From a checkpoint of a small spectrogram VAE: log mel input, 4900 steps.
Rows from block 0 of the decoder, named by matrix and row number. Rows with one number belong to one channel. Each number is 128 + 32 x the weight over its row's rms, rounded and kept within 0 to 255. All counts start at 0. Numbers have three digits each.
# convs0: first 3x3 conv (decoder.mid.0.convs.0.weight, 192x192x3x3, standardized in use), inputs 20-39, a 3x3 kernel for each
# convs1: second 3x3 conv (decoder.mid.0.convs.1.weight, 192x192x3x3, standardized in use, transposed), outputs 20-39, a 3x3 kernel for each
convs0.71:158130106138097173142126116081066167125080102109100105056113152197080106175152113138140133113131166125128122125084165159146149103095120130117133107163109127130132168113092147134132148118108130091121103168139159090138235096129172100142176107132152229176137185133099148195159085149092116080175137155133115105104114068161146110124145129115116150086113140153136139160182135162125131158171209129151124166190133096122120174120106138113163085105114153156053130116119100105132147208094054113089157120092072104135104136128113101125112193098160150145
convs0.72:087160112148134137071139129112061114158150087104108115134133140147100111141195097139126117178116155134181123139125108143098156148157151097128106181096109085080131118176136163145178096064152124142116134183132088152066145164161162137173113115155132177137054154103141172186152139154110070133134125120136095131157142085131082076120146112123128147135077103138128131158185101138123114135097130149116101097175122138132127123172161114125158161115108077166150146138145106182135113174133081103105087154119109135129101155124124132160070106170137206176
convs0.73:131115143163129137171163226111096138109132152087089105126115133150145113141170089145136161171164154125174157155115135082137159143189084102111176172129159157170149149100161167121163113122122157166120191146170160191132067148124176189138075134106104138170160159125100191125145096150138110072053097114092157089149111151098083070101165142057111136100117058115065102066149171141100115206130109099114096145162127127179114108147119135055085107123123099124115131109122164156161161093144120136135108135083130157139111084115146122109138131159096126159
convs0.74:099123073135106114114091111123159163179053110127106059154061106080185108146130138124159098127131114150120144090157122143120097119077119124116139089085125157118138186130112116182118144124156119133091122131066182107118139151121086111119155113107108106105118139182067091125135157105132133101113117123134134159126093068126124148140209183083107123089162071113140100052166145140148095163135116101178157115126126113168137160096179090127106115126116152141101146161096098077124156193159108151125110203130141106150136127106111112091184228108102146161
convs0.75:137118154117089119168106129139146088108163088145086089169176135127168133138105144153143132181162097139107132112112109130141126139145131128110138101148149188159091144126134119111163109089132140094148111158102139070141067137158121178122137178120147142085095135104092130160113197107105141099086078070083134157079091106085069134147121142108118116106143124126154098140109096108181144101217098098174104105176143129113094099138127146120099174081146139085117125108110117110146081093104135130121124140196134095197157132105174108136148099147106061108
convs0.76:146193129130129112101149115156101138149183109096155076151115186137148124132188123153109108139144145177198169128095144183109164123132121106161122099093162156156153095101119149113114134126156156124176141122089208165148124134138042137143114141140183136125098139156098107148122096154083078081122146102091168148122077136113093120142125149075177081141135090126078158168132157134087082100156116140094115112110127106115158087089099091137105107113118143141163111135168147132154119165130133123110139144144100157078164187102121120119159198173132153168
convs0.77:164164084134120122179172196122183098155078126073111118120066113108131113137159160119151109141102100103132105120103139073099137155134059133147058119102078123147144154151174167137079115086134147114119128096099100134135115118085151154097128110095128179127131136142109089112192137079083133088125124116136084105120110103145186165080090140120182168073103099164135123126123042085131155134126147080102093168148088174109100133147082138133121140109131142124130136081093167062057105129118108109111169125120095115118094058123134132180121115101120137163
convs0.78:118127167124174118087142080118151117115101171148085037078106094195238158126186152175149123112145111166158125121094135133106174113113161090143163173104108190143139127070150177084113183178186125085147181196152126105151109164144142144119076113199129137114058126161162177126155154097147082111110166204164151100098099148091118106146112152122138047148142083097123137114125106161202132070102105148101097092115163167096114117142119153115109178061129111160116166088107118096097106154157111187171110066134127131135082194092132187148166128149121148107
convs1.71:138169142203211156151146159104131092126119127105130102069085097167169138133121120137158154186162158114114109119093109135134122119130120095122088123105105140149116141165204064131090179172162140124099074074064104121123129072155151122167139139144094111111133089116098154154112107125137127120084080116129142116129041101080089154115075109097094137104173146093088121119123121098146124105108037117122139138146090123115133155146144127156113083076104103067089116127163125095123161144089151148142089121113113086132135129135093071119120068127105147142
convs1.72:163164168132086093126119132138181115083171128171154116141116155143144137113132135112135116146106125146120141149148141132071119134115146067112090143165137102150123078056104133069147128123172154174119161163142125136136124203125146174201157082092164110168120105144123122150098126138100139100135114129075119122082040136108143147149095151136115136162145143107089142127155130116129107167197188123255064126167186165162143107073165137133101100053095172152183131120102168194176165108109147143164155104108116086146127112137139102101129107141134112108
convs1.73:103155119106162035117124008105139164122159113112194100145111150146160114127148146163115106151111089166115091136118171146143202183132143065119103069123101070131157175183126125119117091076108147135095158168098164153140118054102138115123154132147161122143118158096103089087082123121095162163051115140109155132080160127141160157129174110075093134105062105117103089127135127190152157089172177187129168159021065170140156105106085139149163121164094081110099129111130162104094165151082114077086131119201186093191121101097124137134141124107121160155
convs1.74:143157181205201110176166161120073122148193148117086156081140139112144141142159116130181149089136146075155152111112127171119125128104112189109105133126113133104117089131113089188166091136087133141101077092121122128123076073121095121194159027118145113104110107127144141177123159129204145153104121112121173172095122165197171154125092115083102126087127134163121110148125123117114116132067139189124112155121130119154121093127097120140079141084166179132118148092117084110160186092128137130163114063137148153136059135115088158135123111149074042172
convs1.75:102101185138097073203128097158158123133121066128093142087153168141119140160156163094133165072099118104155138115143107123161153115131115136115048113116052115170104088114110052177158117156116116067089100096104126095111114096149084067068132098133108127137118078102169103177118116111170091155126086119099101134137142080177146163168125123115157123119189150087106132100073070145116131139152159129209174082154106146157160087140110132104109123116182149120140145161145111156127146119101156173167128147055081116134071123105084168111055073099070104135
convs1.76:106096091124175136147186097095106101167134098137125131142125094095147109120090112101125131137170155107133139115140117066143139134141106163141137152105123112131118119127128153169133125139155153131128134112122106115118186161122060097073058114146178116170156129151159113160105081129099133114130149125075103164080166171106153099082113100135064098091074128118143090113141153088132108151202122232131139223131181110133108119121123103139114140186132136194108125115125108153124106135153122097118144129111132104087108101108121093161097119125092127131
convs1.77:109123134093131141075119070180132158108134110125124156115144147095119141094130129151128126130123115168133141159129114114100079148106093147158108173117111144178105183093180161134098146212126194124116166171128169128148064120106080076127130153141109167107148169134110149108095151137120117146160103095118069101115106090087099151139154164116095142117100120122094190138094125101111121163149169088077180210127055099222133103169114106163149139174150109135168102195107119110117130168137113135146182146136125068113166137127161116177152148098088062120
convs1.78:053099162139132108187204142126084122139144059123126138061147140115114134143118127165135127151145141108156130092125151168145122164165152173112111113095129108116112104099112137170143158147103148143085123087122127175166138105165123064149158138173149169093129071171133165174068103136163155168098112132157118171142091159137108095127094074117075150067108108156103108154129116116135144134141156200142139137152120122156106118080133118085082087149101139135107114112095083133117135162129093108115162164173191144060120100090117092122084155070041115176